Weights of a small masked image model.
Training: soap at rate 0.0022, 8700 steps, batches of 64.
Rows from block 5 of the encoder of a small masked image model, named by matrix and row number. Rows with one number within an expert belong to one neuron, the router's apart. Each number is 500 + 50 x the weight over its row's rms, rounded and kept within 0 to 999. All counts start at 0. Numbers have three digits each. After the name is the row's rms in percent of the matrix's.
Before each expert's rows are labels from the 100 images, of 14976, where the router gives the expert most weight on average: "strongest on" is what is common among them; "colour at peak" is the nearest of a few named colours to the mean colour under the peak. Only what is clearly more common there than usual is listed. The data: flat shapes of many kinds, plain or patterned, on busy backdrops. In brackets: how many of the 100.
# router: router (encoder.blocks.5.mlp.router.weight, 8x384, trained with AdamW), inputs 288-383
# up: expert up (encoder.blocks.5.mlp.up, 8x384x384), inputs 288-383
# down: expert down (encoder.blocks.5.mlp.down, 8x384x384, transposed), outputs 288-383

# expert 7
strongest on: count: one (53)
colour at peak: black (57)
router.7 102:461519480597529563442479452461562479522535507557491508500471499491491497528459495567501452360563486516423464487557480471405575560421597473467507481364472512469471523488526403481571402523524424488446448504535439510428540473500454539566542486434459474543558550446536512521508426514489534452
up.17 146:414500448500582500593500602500500500500500444500500500611442500500500561500500576500500592500500500500500500594500500500500500500500500592500389500500500565467500500500500569592500500500500500545500418500500500500500500500500500500500500551582500500456500500500500500500404500500500500500
down.17 152:500567500500500558500500500500500500453500604500500500444450500560500500367500324500500555500500500500500549500449500557455500594472500500500574500500597500425443500449596445430500585565554548500500598500500500500500568500451550500500452452453500607500430500561500668500546500500500500500
up.18 084:500421500500631500393500500500438500411554500500500500500500500432500500630549500439555576455500546500500500500500438500500500500500500500500570500500554500500578575500568602500424409500500500500500427360572500579500582631585553500500415500500500316424500500500500500500393500580500500553
down.18 081:500565500500374441500500500500500500552427422500412562388500500500500500500500500500500500500619500500568500576425500500500424599567500614500500633500500585500500541500591417500416500500351410381559500500500500500585500373500500500500414500500500500500500500500500392500565500567500500500
up.19 088:424500600500500500500500500556583500500500500500500500500500500500440500500438403500448449500500500500500574500500419500442500500500500500583500500568582500357420500600426500500500500500500500655500369500500407565429425500500500416400500500423500331622643500415500500587500548500604636500
down.19 078:500500500500500500500500500500500500500500500426500442500500565445500500500500500500500500500500500500500556500500500500500618500500500588577500557571500500500426500418405438500572500557500500377397500600500500500500568500500424599500500500500500563500500500563554500500500500500414500500
up.20 106:396421582500423552407500596368500598412500583500500456500500500500500500500500500582544500500500454375417563500500500500500500412500500500557500500500500562500500500555500544437550500427500500500500606555413500500500431565500500500500407500441398500500581409500500500500411500500543500500
down.20 108:500500500450500500500500392500500500500423500389500500697500438500436500447546466500453500454500500500448448500500500561500500500405412500500500418500500500585500460413500601500500391449500500500500500420500500500500500540436500500371553500500500500394500500500500500602500500588500500500
up.21 107:399500500500570500500436500500500532500500500572500306500500500500500500500500500500500500575500355646500449546500399500500500500500500500500500500500500500602500500500500500500500500467500500500500646500428500500500500605500500500676500370551500500500500500500500608500500402500645500500
down.21 095:500665500449500500500500500605500500500671500500500604551500500551500500500385500500500500500425381384500500500500561589500500500500500578500500500654500500500500500500609500500500500421406500500500553500379500500500607500500500500500438500500550421500500500566500500500500438366500500500
up.22 089:500500554500406617597405569594500500500500500500500535619500500626500421500500500616500568582500500500500576600500500500500500500500500500500500438500500500500500405594551500662500500500500572500500565500500412421630500500500500500500674500500402500500442500544500500567500500500588500500
down.22 093:605528458450568391439500408405500500500500500500431500500500493555675500500500500500500403452500500500415451425500500500541500500500500500500555500500403571373551500554500500500629500457500500500500401427500500500500500500634500451563500500500500375500500500404500573500554500500500411500
up.23 103:500500500567500500500389500500562500500500500500500500556439500410500500416500500500500500500500500500500500409596500500500500500500589500583500500500401500500500500545500500588500500449500500500582500500500547500391615584569577500500500500548577378441500500500500583439448500522500500500
down.23 093:500500500500435500500500500500424500500500500500500500500500500500500500500500545500500500500402558500500420500500500452500500611500500571500500500500500500500500500359500413500500500500500500500426500500500500555598500500500500500500546500500669500500500500500500315609500500500500500558
up.24 097:500500460450500560500500640500500500500500500500500500500442500500599500500606500500500500500347500500500500453500500608500500500500547500500500454500500500500500500500500500500598381500382500500412561500500500500556618500500397500500500500500500500500500500500500500500500413500500500629
down.24 092:500500500500730500500589423500570500555500500551500543392500500416377500500473500500500573500500500500500448690500541500500545500500500500500500606500500500500500402575576500500500579500500566500500500399500500500500578408500500500412500500500500500500500500413500500384500555402404500396
up.25 066:367430500660418379500422500500500500500500560500500500404600500500500500500500611500500500583594500393500424500585500500500500417402500500500500500396389500500500500500500500500500431500368500432500583398500500500566500386500500500500500500500500500500500500500500500500500500500338500500
down.25 061:500390500500500500500500358439591500603500500371500500500500500500325500500500500633500500500500500500500500500500500500500357500500500500500725500500500415500500500500353562500500500500602580500500500500500500500500500500500436583574500500500566500566500500500637500569500500500383500500
up.26 113:571500563500500554500500500500435449431500500500500500500500399500500500500500500500583652554411552454500500500500589500500421500580564500414622500500500438500563500500500500500500500500471538624581500557500618441500500500500500500372549548500350417442567500500500500575500460500461500500
down.26 096:416400500500500500500500500400500500597446500500500500500500500415500500570500431500500500500500410500500500403548500500500500500441645500578500500500500449500500500500500442500500500500500579500577500500500500595500500500500423500500500500425500500500500602356500500500500500595560500500
up.27 109:500405500500500500500500500545605500500500500500500500395500500500450500589500500569500603500500500500500500500562590560500500500661500500500500500598500500500500500500500459549419500500500573500500500500500500500364500500602583385500500500604500567446529500500500500500355500500500500460
down.27 102:500582500500565500500500463500500500500500500500384500666500500451500500500537500500500500425500500500500392500439500500500500565500500500404677358346500441455500574500500500500500500547500417500500500500500500500685500500551447586616500500500437500500500500500387413584622500436500500500
up.28 133:636500573500569500500679525500634500500500500500454500377596548425500500500550560418500500380500500500455558500565500411560500500500500500500500500500500500500500432622464578500387500574500500500500385500500450500500500500500432500500500500500500500500463500500500500500500500607500500444
down.28 131:386500439561468561500444435500461591423500500500500500500415500500441500666471500500564573431500613432443500500397543500400500464500644500500538500421500543500452632411527500500500592500500412500390500669428500500500500500420553588500500500500500500500500500500500369500500500500500500500
up.29 067:439500500408500500500500500577500500500404410572500500500500500591500675500451582574500601500500427500500500500500500500500393405500500500500500500500500606500573500500417500500500570500500500500500500500500500500500500500500580500500500500500500500500500431500551500500500500500376500500
down.29 072:500500500500426500500500500500500500500394500564554500584500500500500500500654408500597500500500500500500500611500565500500500500500579500500500500500500500500500430500500500500425500500615500500650500500500373432500396417415500565375433500500500642500500500500500387500500500401500500608
up.30 154:399621531500500500500500500500500500500586500500500500500429500500397500325392591500500500500500500629500500500500407500589360500500500500500500500500500500377500500500500500500462500500606582500500411540500454500500453557500433596500500500500500556500500500434500500500500500500500500500
down.30 166:579500466500500500500500500500500500500500500500500500551658500500500500500500391500500500500409500500422500500500500538500500500500500500500500500500475500500500434500500500500405500500500500500554500385500500596500500500500592414422500500500500628548454500652500500500552500571583500500
up.31 113:584500423500500500420543500500500500500439500447500456415554500425500500500555594500570500500500572500500500350500559500542593500500561500500500333500428570500500383410607500412500500363500500500558500500500500500500462500500500500445500636445602500500500500500500500500458426500500500500
down.31 097:451649500500500500500500500500565500500500559500558500500500500500500500500455500569500500427557440500500500449375500500500500500500441500500363569500500500607598500500500500633500500446500500601500500420500500500500447500500500500453453500500449424500500500500500462409500500500551500500
up.32 067:500500500500500500500584500500500500500500591500500500500500500500500421405500500500557594500575500500500574500500500500500500500500573500500666500500332587429500500500500500500572500500500500411500425500426568422572500500500500500500500500585403500396500500500500404500572500500577629393
down.32 064:500500500500500500500500500364500418500500500500574500500608500500500500500500500500500500500599374500390500394500500500584396500500500500500677567500500500500565563500500500500500500500500500500500500500500500343500500565500500500500500500424500500500500500500589500500500500681500500500
up.33 069:500500500500592500500500589500500500500500568500500586590500424500426428500500614500500500429500557369397500500500500594399500500500500500500500389419500500633500443415500500416500500417500500500500500567500500500500433500500581500604500500500593443500561570500500643500500564500500500500
down.33 073:500500500500500500500500500500500500500400500500500500500591500555500614500500500500577500500582500572500500500500500500500583453500500500500500557500500500500500500500500500416500500500500500500500500620500500500500500500500500500500500421500500500500500500500442425444500500576500500500
up.34 082:500531619500500595500641500500500649578500500500500500500500500500500500500500500500500602500500596598500407594569500500500421449500500500500574500500582500500554320500547500548658500500409438500500500399500500500634500500500500500500500500500500440500447374605500500500500500576500500500
down.34 085:656500500500500500417500404500500500457500500500500500500580500500500500565500500609620500500500421437658500500500500548500500500404500500413347500500356500500500500500444500500500415500500500568500500500500500500500500500500500593500500562500500695500500559500500500500500500500500500500
up.35 085:500500500500500500500588500564500500433500500500500570570500500500577404500500500569500500500500500429500559500500566500500500500500427500500500500500404500555500500500500428441500500500500570500644500500394500500500500500414500500469500500500500500500500500409500500405500500500500442424
down.35 077:500500406500500439416500500396500500500500500653500500500500393408500500500500500500334379369598629720500500500500500500607500500560500500383579369500500433500444500500440500582500500500500500500500500425500500500500500500500431500500460500500500500500500500500500500500500436394500500500
up.36 112:500500577500500500500500566560500580500433595500500576615453500500553500500500500500500500500358500500500500500500500500500500500500595500621425500500500500500500500500500500500500416500543500424406500500500500500378584500500418500542600500500500376500500591500592500500500500450500500500
down.36 104:398389500593500500500500383500500500500500619425500500500500500567381500612500610433500427500454500500500429705500500581500626500500451500359500500400500500500471396500500500389500585590429404563463500591431500396500500500539500563500594500466626580500500500500500500500500500500322500500
up.37 068:500500500500500500500358500408500500500500500500500500369500500500500500500500500500500500500623500500500500500500448564500500500500583500500500500500500500500500500500500500616394500567500500500500500571420571500500500500500500500500500597500399500531500500500433500388500500500500500500
down.37 075:500500441500500500594500426500500500500500500500500500500500500500500500500500500500500334434500500500500500500500562428436545403450500500621500620500592500500500500500500500436500500579580426500500500500572419636500411425500562500416500500500582500500500500500589500500600500500500500500
up.38 061:500573405500612595500500500385500577500396500500500500500438500586500500500500500500500618500500500500500500500428389500418573500500500500500500401500500578500500386625500500605500500581500500500500574500398500500500500500500500500500500500500500500500581594593500500500500500500500500588
down.38 060:500500500426328500607500500500439500602500418500500500500500500500375500500500500594500314500448500500412500500500500448500500406500500500500500381556500394500500500500426500568500500500500385500500500500500382500627603500314500500500419500591500500500500500380579500500600500582500500500

# expert 6
strongest on: blue shape (54); its colour: blue (34)
colour at peak: blue (35)
router.6 096:483438476521356534568500590462524473606551529520460486494520522471476549492450501562492507349506421593474495469563478498430558513488577534531457511389505485510469471481499439415552543583541495467389471553517439574451495536511460553497501530466469545630450587488487477444523454492537498490
up.24 091:500548572579500420500500500424500500500500500500500613500500500561500500500500559500415500399429500500500500500500578500443586566444500500500500431454500419500500500500500580540500500500500500500420500500500554500500605416500500500500500375500500500500437500500500425500500562500575500500
down.24 089:500500500438455500500436500500500448500534500557500500560580563620500367418500500500571500500500500500500500500500500500500500500500409534500589500500500500500500500429500500500500447500500500500500572500447500500500500500500500500500500500444500500459449500500500334634500500617446500500
up.25 091:405397595500605500500669500500409500411500500500500500500449500500500439500402426375500500430500500500500500500500563500434500500468500500604500500500500500500411500500500500500446500500500500500500500500500452500500588500500500500436500500500500500558500500500500500500500500500500500500
down.25 099:500500450445500500623500500500500438500500500353500500438565500566500500385500630569500500500500500387500500500500500500500500500543426532500407611551500500436500500500437430500500439500500500391563608545500500500500500603500417500500500500500500587432404407452500500500444500500500500443
up.26 108:500528418553500500628500598568500425500544500500500500500500500500500500500500500500500404530500500500413500500500590562500500596500500500500500601500500590500452500567500500565417417500500542500564500395500500500445500500582587323301500500500500500439387500500462500500500500421500500436
down.26 104:500500564500500500500500500403500500592547500399590500500500500500592406433567500463500500500500400628352500500710468500500500569500560500500623500623500500500562500548500587500602371547587589500500532500500500500458589500432500500391500500500500500500500500500422662500500500571561500500
up.27 207:500535500407500500585652500561339500500505549500567500500500500500500500500500500430500500545470578500500500500500500500449500571604500500476461500500622500500362543544500500468500500500500500500500500500500542500435384500579500500500500349431500500500500548500500391556500420568500448500
down.27 195:500500500563566500608500500500500533500500500500500500500481500500500429428500500586500500500500575503500536500500500500500500500500449500500500545500571537561472422453500500455500500500402500500445554466500500410500574500563532533532500500500500581500500500587426342450427551455438548564
up.28 177:500471347500500500500593500500401414604442540500500561500523532558500533500500572358500500500500547500500500500500500461500500544389500535345500500422500500500537500500582349588500500597576500480500500500500467500587500500500500500551500500407500500542429500500500392500594390605500485573
down.28 184:500500500500500500500500500500500500500416500582500584500500487500500549500565410573457397500424500592500414500500527500500554500500500500500500587468500500500549362500500500500500500500500500500570453457539500402500500545500500525500500452500500500500632500500500596500500500500424500500
up.29 158:500500500500500552500500500415500500500500530447642576518433500500454500450500568500500480500500526583500458531500500456525500500567549398500394500606500500461448443500500500464500583500500500514500550496500550555462500500500500443500500372471500500500524500416500465631500573500500500418
down.29 147:500407642500592500500500500564500555500539500471500500564500500452438500560500407588500529500560549500500500500500500412500587500536500536500449610500500478572500500500500500500454450524409441578397500500524548422500500581388500433589602581457578500500336500500500386500463542500432500560
up.30 171:500477500480614500500500536500500500500500500500500426470617479500547500500437500500500500623500500409454500585599434500647500423500430500500435574500500500337500578578500500452417599500392545500500500500500500500500500500452500500457573633567412500500500500500596500500500685437593500398
down.30 160:545500448500504500444500500500500500500500539462500500500424500500555455500500554500500600500500500500573500465446500500500500445500596500500500423500500534500500571500500473541500500461500500500500500500500500600500500447500494500500459589500500500500500500500500500500500500500500500500
up.31 064:500500500500500500500500500500500673500500500500500623500500500500500500599500584500500500500500500500500500500500500500414441500500564500500500500500500582500605500500500500645500500500500590500500500500636500500500440500500500500500500500500500500500633500581585500500500399500500500500
down.31 068:591625500500500500500500500420500500500500500602500500500500500500500500587500646500582500500500500423500628550564500575500500500500500565500406500500560500500500429500594384500576500500500420500500500500551500500500500500757500453426500565500500346500500500500500500500500419500424500500
up.32 093:500500500500467500438500500603500500500500500500500500500500593586559686500500500500500500500500500500390500500500500387500631394500500453500557439500500500549599609553588500500430381500500500500549500581500426500500500500360418500500500500500500524500435500500423500500500500500370500500
down.32 100:442591500500500500500500599500500500500500500582500549500500500500500500500569575500425500500500526551500500422391567500500434500500599500500408500428500500587500574575500500500500551500500500500458577452500500440500500500500500500604545500500500500500567500500500500500558500553500500417
up.33 062:500500500500591500500500500424500500500500500500500637500500500500500500406602500500500500500500340369500500500500617500385423500500590500385500500500500500500500500500500500500500500500500392605500500500500500500409387500500500500500500500500500378500500613378417500500500500438396500500
down.33 061:500500500500500500500585500500440500415500500500500500392500500500500500500418398629500500500500401438500500500500500500500500500500598411500500500500500500500500661584500415500412500500500500500500500500500500500500500500500500500385500500500500500500500500419500500500611398424500500500
up.34 064:500500580500500500500500500500500500500500500500500500561423500598500434500586400400500580500500500500500580500500423500500500500500500428500631500608500500500401500602584500571585500500576500500607500500425500500500500658616500500500500500500500500414500500500500500500500500429500500500
down.34 052:500500500500622500500385500500394500500500500419500571500500500500500500500500500385500500580500370500406500500616500500500500500500500500500605500500500500435344500500500500500500352500500500500500500500500500500558500500500500500394422500500629500500500500500367382500500500636327500346
up.35 085:435416500608500500431500606500607446500500500500569500500445500500500577424500393422500500500500500500500500425500500500500500500500500455500500500355500579595376608500500585545500500570500500500594500500500500500554500500500500500500500561572500586500500500500500569500439500500500500500
down.35 083:500376627500500500500500551500500500500500500500500500500500544500431500500500500500612500606500500500500500453500500580500500500500500500500500500500550500455500500500500500500500500500500500500448452500500500560336396500454500500500398500500500500500500500597500500449582500500566500500
up.36 108:500500500500500500500500500500500500500500500500500500500662500500542637500500500500417500500608430500500500500500500500500500500500500500500305500463500449324500500500500500500500500471500500500500405500500539500500500500500500500624587500556413500570500218500500601500500617500500500500
down.36 110:500500500500500582500500500600500500527500500500500500500500500427500500500439500500500500500500500500500500500500500500500500500500500500500570500500500500500500500500500500500500500500500500500500500500500500532500500500500500400500500500500500500500500500500500500411500500500500500500
up.37 142:500538500555594404500469500500599500500568456570500500500500500500580455563417500582390500500500500500500500500443435500500500500402500500500500417411579540355500500500567500500500635500558442500601426500500567441500500331500558500500500500606500500588500500500500547500537500500467500500
down.37 154:500500449500500500530500500500452500500500407500500500500556500415500500500570500363435447500607453500445500500388550448552456500500534583500500500500500386360500500666500500500500500531500555500500464500500500436500500551410500500500620447500549397500354500500500500500582500500500452500
up.38 115:500500407500500500500500500500500500591500500492500500460567244500500500500354345500602409500544500476500500500600500500500500643500500637500500500614500500500500500500500450701500500500500500500500500500500500557589500500500500500500500612500500500500500531500500435612500429500500500500
down.38 141:500500500500500604500500500500500500500500500500500500500500311500500500576500500500500500500500500608500532500597500500500500500500500500500500500500500500616500500500500647500567500500500560600500584500569500500500500500442485500500500538500500378500500567538500500526500500500500500500
up.39 069:500416500500500500500500381500376500424500610500500500500396500500436555500400565500500500500610500397500500500500500500500500500500500500398500500500500500500500386569500365500500500500500500500575500500500500500500434576500500500439579500500500394426500615500500381578500380500500500500
down.39 055:374441411500500500574500586500500500500606500397500500500500500500382500500500500500500500428500631500500500500500611342500500500569500500500661591500500500500500599500500567500597500625500500500500500500397500500500409500500500500500500500500500500398500500500500500592654500500500500500
up.40 110:500643500500379500589647421500500462579500575500500555500500403500500604573553500500500500500371410500528590439500500500500380457500500500500624500500630407500500413560387500500500441587500436500420500408552563500500500500500500392655457500500500500452500500500500500500500500500380500500
down.40 091:500500500603500500500500381500500428500500500500413457500364500404500344500500500500559500500500500500407500439500500500500500596500500500500336500421500500500500500500500500500500500393500500500500389500539500500500500500500500500500500500500500500611500500561457500500360500500500500500
up.41 149:500500500417599500500500500500500431500500605407585666500416500537547500500442500500500500500500550623551397586500566500500500500568402573500567500500540500500422528581579500500500452500500548540605568500597500590380500590559402500373483523452500500500550477500500500583500500460500475500
down.41 162:500500431461500533571500582500500464500427456426456500500588350471500536547500500547500500500438485500500500500500500570537500500439500500540500579500471551500500408439500553500500500500530500500500452500592445500500620531500606500500552500513500500500383582500500500500576500578500500500
up.42 089:579500500500500500500362500500500629500545451500500500500500603500577594579557580500500500598500385500500500500500500500500574500500500500500500500500622545500500500457500500413361500500500500500446500500580500500500500441444500500500422500500500500500500500500500500500550596500500368500
down.42 104:500415500500500637500500500500500500500428590500500500500500500500500500500500500664500500500500500500500596500500310500500608500433500617404500500546500500500602500579500500500419669500500500500500500500500500500500500350500468500500542500500523500396500500500379500500440500500500500563
up.43 107:500500500500500391500500566500542500500355500500500500500613364500580500500540428500366500500584405500551500500597500500500500460469500436641500500387434500500500556500500500575500500500500500500610500500500500500500500500500500588500500628500500601500500445411500532500500500500500500500
down.43 096:500500430438500500500500420500597500500500438500500500544602500500671500612421387500500500500626458500500609433395500500500448448500589500500500500613500578500578500588500412500500404418500500350519421500500500562500381597500619582500441600500500500500409500375500500500500455500471500500
up.44 101:500543436437500500500428556500571500500558474500500500500500500500500500363413500500500434500500437500500500500420500585500500500402624500500500500500500500500545500500500547500432500601500429500500500500500500500500337500500500500500500395500591654500544500404565500500500500500500500500
down.44 099:500500500500500500652470565500452500572500438587408500587411500500500500500500563500500500440500500530500500500500500407565500429543500500500441500500602500452500500500592500500500543500500500500500452558572435500500500607454500500500500463391500500580500500444500345571535538500500500579
up.45 107:500500572500500500500562500500500500500500500500500500500500500584455500500437500500500500500500368616500407500500500500500500500500500500500500500577582500500500412351500500500500500500500500500500500448396500500500500395500500500500500500500500561500500500367500500500500573500337500453
down.45 102:590500500423500500500500441500500500500500452500514500353500500500500500500438669500500500446500500500584500500500500500500500611500500500427500446500440445341554500500500500500444625377500500500500408500500500500500500598500500500652657500500603500500500500377500500500500500500423500557

# expert 0
strongest on: brown shape (50); red shape (46)
colour at peak: grey (62)
router.0 111:440455489597458489453582556446524457541442535535491473428529434526548493469454512537499544367461435545379439418554553463456618524479529461448557520386522527435481563481536490490547423553435433472405481441534474586464493502443494495513502480483525605568524606526551451463552482493496571462
up.24 101:457659500500500434424500500549500614500561500500567500500500500425500398500500500500500500554386500410500566500500543500419580500500500500594608500500387500428500500500500500622500500432437500500500500500500500423591575500500400598407500419500602396461569500500397500500445500500500500500
down.24 119:585423425458500500500500416500500561500573459444409539500664449427500562621530597437500500500500500500383550611500500500500551459500418500500500500500500575500500500411443500384449426500445500591500500546565500569500550535500500500500540500500500500500500396580500500500500500500500500469
up.25 106:500500437500500500500500500500500420500500411500500500428500500578500500500500500500500500430641623500500500500419500500500500626408500500500612500579587500500500572500500500500500500500500500500467678500414581433435500547427619608500500430602500500500500500584500500500500415371432500500
down.25 102:466500500500500579596570500500539500368500440500300580500424500371570401500500500500500500500437438614500500405500500500500500500500500500500500500435500463500562500500500500344500530500500500500500428500570606500500500500500500462500500382500422500439500565500500500500544500500500500403
up.26 083:377500500500500500396631500500500500500500355500500662500500500575500400614500500500500500500500500500316500365500500500500500500500500500500500500500500500434500587500500602500500438500500500554500500500500438500591500500500685500500500500436500500500384500500500500500500500500500500573
down.26 092:566500500500500500500500432500500568500333500500500500570500500500399500500418500537586500588500500597500403624500500500413500500500500500500500500575643500500500500500626500500500500500500500500500500500500500500500500500500500500448555500500500500548500442500500500500500555653420500500
up.27 134:500500500500573540500500500538462500500402412460500500500535500500500500543500500500500605398538614581500652500500500500500500500500500557500500578580528573414447500500500500411500378550500500567437500500500500500408500599434419500535414534500551521500438540393500500500500500380500500424
down.27 133:500611539500406572568457500500428444408500500373500500421385500565429500500500545500500408464416500500500500500500554500563402427500565500563500500500500462557500500500500500500500405558500500500500500418569500428469500500500598500500500500500444421500500500550549500500541500442440500500
up.28 067:500500500569584500500397500500500500500500384500590500397500500500564500371500399500500442500500500500500500500500358579500500500419500500500500500358500500500500500500500500382500500562421500647500500500500500587500500500500536500623500381599500500500606500500443500500430500500404500500
down.28 065:500500500500500436500614438500603500602439500500500582615557500500500333585429500500500500500500500629360565500580500500500500500430500500500500570500579500500398500442500500592500500500500500500500437500500606593427500500500609429500545500397643398440398500500500500500500500566387500500
up.29 062:500500500590500500500500500500500500404500556367500500500500500500500500583500444500417500500500500500400500500500500500500500500500500500500500500624500592500500377500500611500500500619500500500500500500500500592500582590500500500500500500500572500500500500584500500500500500500500615500
down.29 067:500408568500659500500500500640500500500434500500416500500365500500500500500500500500500500431500500500500411500583500500575371570500569500500500598410500500500500557500555500500556500500500500500586500607500500332444500500500500500409500500569557500500500500593500500562500500500500564500
up.30 123:559587365432500500500610500500418463531500599500554500446500500552553605500500500500594500447394547500500533500445500500500500500500500500500442500606500500500500500588547500500457364540500500500500440500500500464500370500500500500500500500500540500500579500500572500500500542416460500500
down.30 115:500500500540618500500500500424500500500544568422500555406500500500527324500565500436417500500500500357500500458579500500500589338574500570500500500500500500500500500500500500500598500500500500375447500447387500500500688500438423500500500500500500500500500500500565500500617500500500500500
up.31 061:500500500500618500500604500500380500500500588500500603500500500500500500500628640500500500500500500500500500619500500500500443500500500444500500500373500426416500388500500635500500500500625500500500412500440500500500500500500500500606557407422500500500500599500500403500500500606500500389
down.31 067:500500543500500609416578500500500500500500500500500500500500500500500500500500409500500500500500500326500381500572500500500500407500500500423500500580500500500500425500500500500550592500500500500569500500500500500500378500500500339500396500500500500405500500500500500500500500500500500500
up.32 119:500500556409373500500500633592407500500500440628500500613500500500500500500546572500606500500415500500500500443418500500500500424500500500500479500500500500500500500448460500500608500396500500500500500500442500500500500500595500500500500500500423500500500500500500500289500500500548500500
down.32 116:500367500500500500594500569680500543500614500500477500407526359500500500500500500500500500500500587500500500500500500500555500581500500500444500500500500500638609500500500558500500500500500500323500500631624500500746500500500500560539500500500500500638500349500500270500500500500457500500
up.33 059:500406500500500500500500500500500500500500597500500500584500500500590500394614500500500413660500500500500500500500500500500500393357500500425500500343500500500500500500500587376500401431500415500500625500415500500500500357500414500500500500406500605416500500500500596500500500500637500500
down.33 055:500500500500500500500625592500610500500500500638500500557500500500500500634500500500390500500569413500500500500333500500500500500420576500592500500500500500599500500500500500578431500500405500500500361500500500500500500612500601500500500500356605357500500425500500500419500500500500500500
up.34 146:500500409530500500500500386500500500599412628500602500366500397500500500500500557500563417424538500459565500396453500426567377500500500500500500500500590429500500500500459500653611500500500500500500500500540587500566500500500407613620500500500500501541500500500500500605500500500444500538
down.34 160:500500500500500460500500500440523466429500500557421500500500607531500500500500500500436500379500500500452647500500462500500500500500500500500500500486500566500500500417500500338500500500500500537500500500500500440500500500500500500500500500500552500500500500500500500500578500500581500500
up.35 083:500500578500500500500500606500500500500444500500500551425568500576500500500437570560500568500500500500441454500500410500500500500397500500500434500500500443500581500574500500500568500588559500408500572447500416500500385404500500500500588569500500500557500435453500429421500500442397552500
down.35 083:597500500500500500442583454580558500500555500500500500500583500567500557500500417654446500436500500500500500500500500578500500500500418500500500500551552572556500551388500574500500443500500412500500500561500500500447500500500500500500437500500609500445345381500500550541500446500440427500
up.36 091:544500570500657500407500500500500500428573440438500429500500500500500399500500500500500500588384500500542500630454500500500500418500500500420391500500549456558500377500500500427500500546500500500500500575500556500500389500558500500627429500500500500500538500500500382500500563500500500500
down.36 076:500500500500500500500601500500439500500500500500626500679500500500385500389500600387500500500612500500500500500500500500394440500500500500578500565420500500500446500500581500444500500455573500500500420500625500500500500500575440500500500500418563620500500417581384575500500425500500500500
up.37 096:573500572623500549436423500500589500541500500500631500500553500500500629500500500500500500500500500500500500500500500500500500623500500500500500535500500581500438500500500500500500610500500500402500500500500445500500439500463500412615575500500500500558500500590500500500562500500500370623
down.37 104:500500500549582500547567500500465500500500500500561446500500500566500500500500429500500500611500500577425500593500375500500500443538500573500686568500500500500500500500500500451500384500454500500383446500449342456500500500500604500385439500500588413440573500500500500500426449500500500500
up.38 139:454500538500500560500500500530437500444500500500436500599407446537500500500500500440564428500396500451500537608554500500500500500500414500450576500392500500428500544500500500500402439465444500500467500377500575414500500457415587500571566452522360500427429599447500399500463565597500415500
down.38 123:420500500500500500500563547500500500459430447500500500500500545536555545561500500500483500500500573500542500377500500500500500542500566541500500500500500500500423436500450500500500500500500418587537500500424500500500500500585500500500500500500500610500500500573500500417500500579500523500
up.39 073:422500500500500451500500500500500568500500500500500500500500500403500500500445500384500621500375500423571500500500500500500500560500500500416500500500500500500446356500500500500500500416500500500500500500500417500500500500664592500408563500446591341500500421500559560500445587440500582401
down.39 064:500500500586563500500640500588500500560500500358623596609500500500500500500411439500500436412500500500500500418604500604500500500433556424616500500500500500500585554500500500500500500500500500569500577500591581433500500500500500500362548595500500500403500500500500500334500500500402500500
up.40 088:500500500500500500401500411409500500550500500500587500587500565500500571500500647500405500571500500500500500500589500500500500500621350425500570500500500500500500500447500500500500500500500500500500451500500500500500500374574591500500500419500500345500500581500500574500500500544500500500
down.40 076:500500500645500500557500500500500500500429500500500433500500500500444500440500432352500500500500500500500500673500500500500500500500500500500500500500560500500500500500384500500500500500500500614500500500500500424500500500500500599383500435500500500396575631500500500581588500401500500435
up.41 163:466500592429500556533500500500500443500634404459604582586500434576554500555465500500519555500571552500500500601500500500500500500397500594570500475400414500458500500500500599427445500500532555500625500500534556547500602500442639500500500500547433500478394618500563500436500500500500500449
down.41 173:500586500438500500569524500500500500500400422500500500500409500500421500435615555500500500442500469500575500453408530463500454500500500500561500454534413500500445531544500500500428500500419500593500554500500573500500500500601400500606441500465392617500433500441441500500500500500569577500
up.42 086:613500500500290500447500500500598500431500500500500500419570500589500575578500409500500500500500500500500500500500500500500500580500500393500500500500500618500500653500500500500500500500500500500500500500455439630500383500592500432500500500500500500500500500500500500406423500393500500426
down.42 106:500543500500500500600500563500576470610500500603572500500455500500402500451500500590553443500500500536421563424500500559549500500500550500458438413458500500500585405500456541572500426500500575500500416500558406500500542500391500500500500434500500500500500571592606500500500576500500444500
up.43 164:500500574500500500500500500422500500500500500500500500500500432500500424500500500479552500500500594500500500500543451500500500413430463418305500604500500572500400538435465500500500500500500500630500446600500599500500500452500500445412543447500395500393541500563435500500500500570500500448
down.43 154:454409453447500500500557418468500427500500574500477500455500500500500500564500500464500500500412500426595441500500476500526500554500545500500619500655455500500500427396500500500530500386500500587536558500463500500500548500500500500500562469551500551500435500540500638551500500500500662500
up.44 071:500500500500500616500500500500500500500500416432500500398500548500500500571420500500623430500500568500441500425500500500587420500500500403500500405500500500500581500500500576427500500591500500475500500500500500500566500500500415500500500417500500449500582401500500500500419500448500421500
down.44 065:500500500500500500500500500500500615500500500500500500500500500500500395500500500500500575500500406575500500618500500568500607500500500500349500557500500500548385540500500560422500599500500500624561500500500440500378416410424405500500500585500500500500500500500500500500439500500423500581
up.45 073:593500500500636500709500500500500500500500500500500500422500500399500452500391500500500500500604500500424500500500500500500312500500500500500500500500500500500500455500500348500640414500500576500500500411500607500450365500500637566369500393439500500417500500500500500600500614500500500500
down.45 075:560500632500366500437584500500500500500500500500500500500500500500500500649500500500500500500448500586500500500500424500500500500500598500500500500500500500500500573500443500619500500500500438620376500420551500500500500500500500500500570431500500500500500500443500500500437590580500500500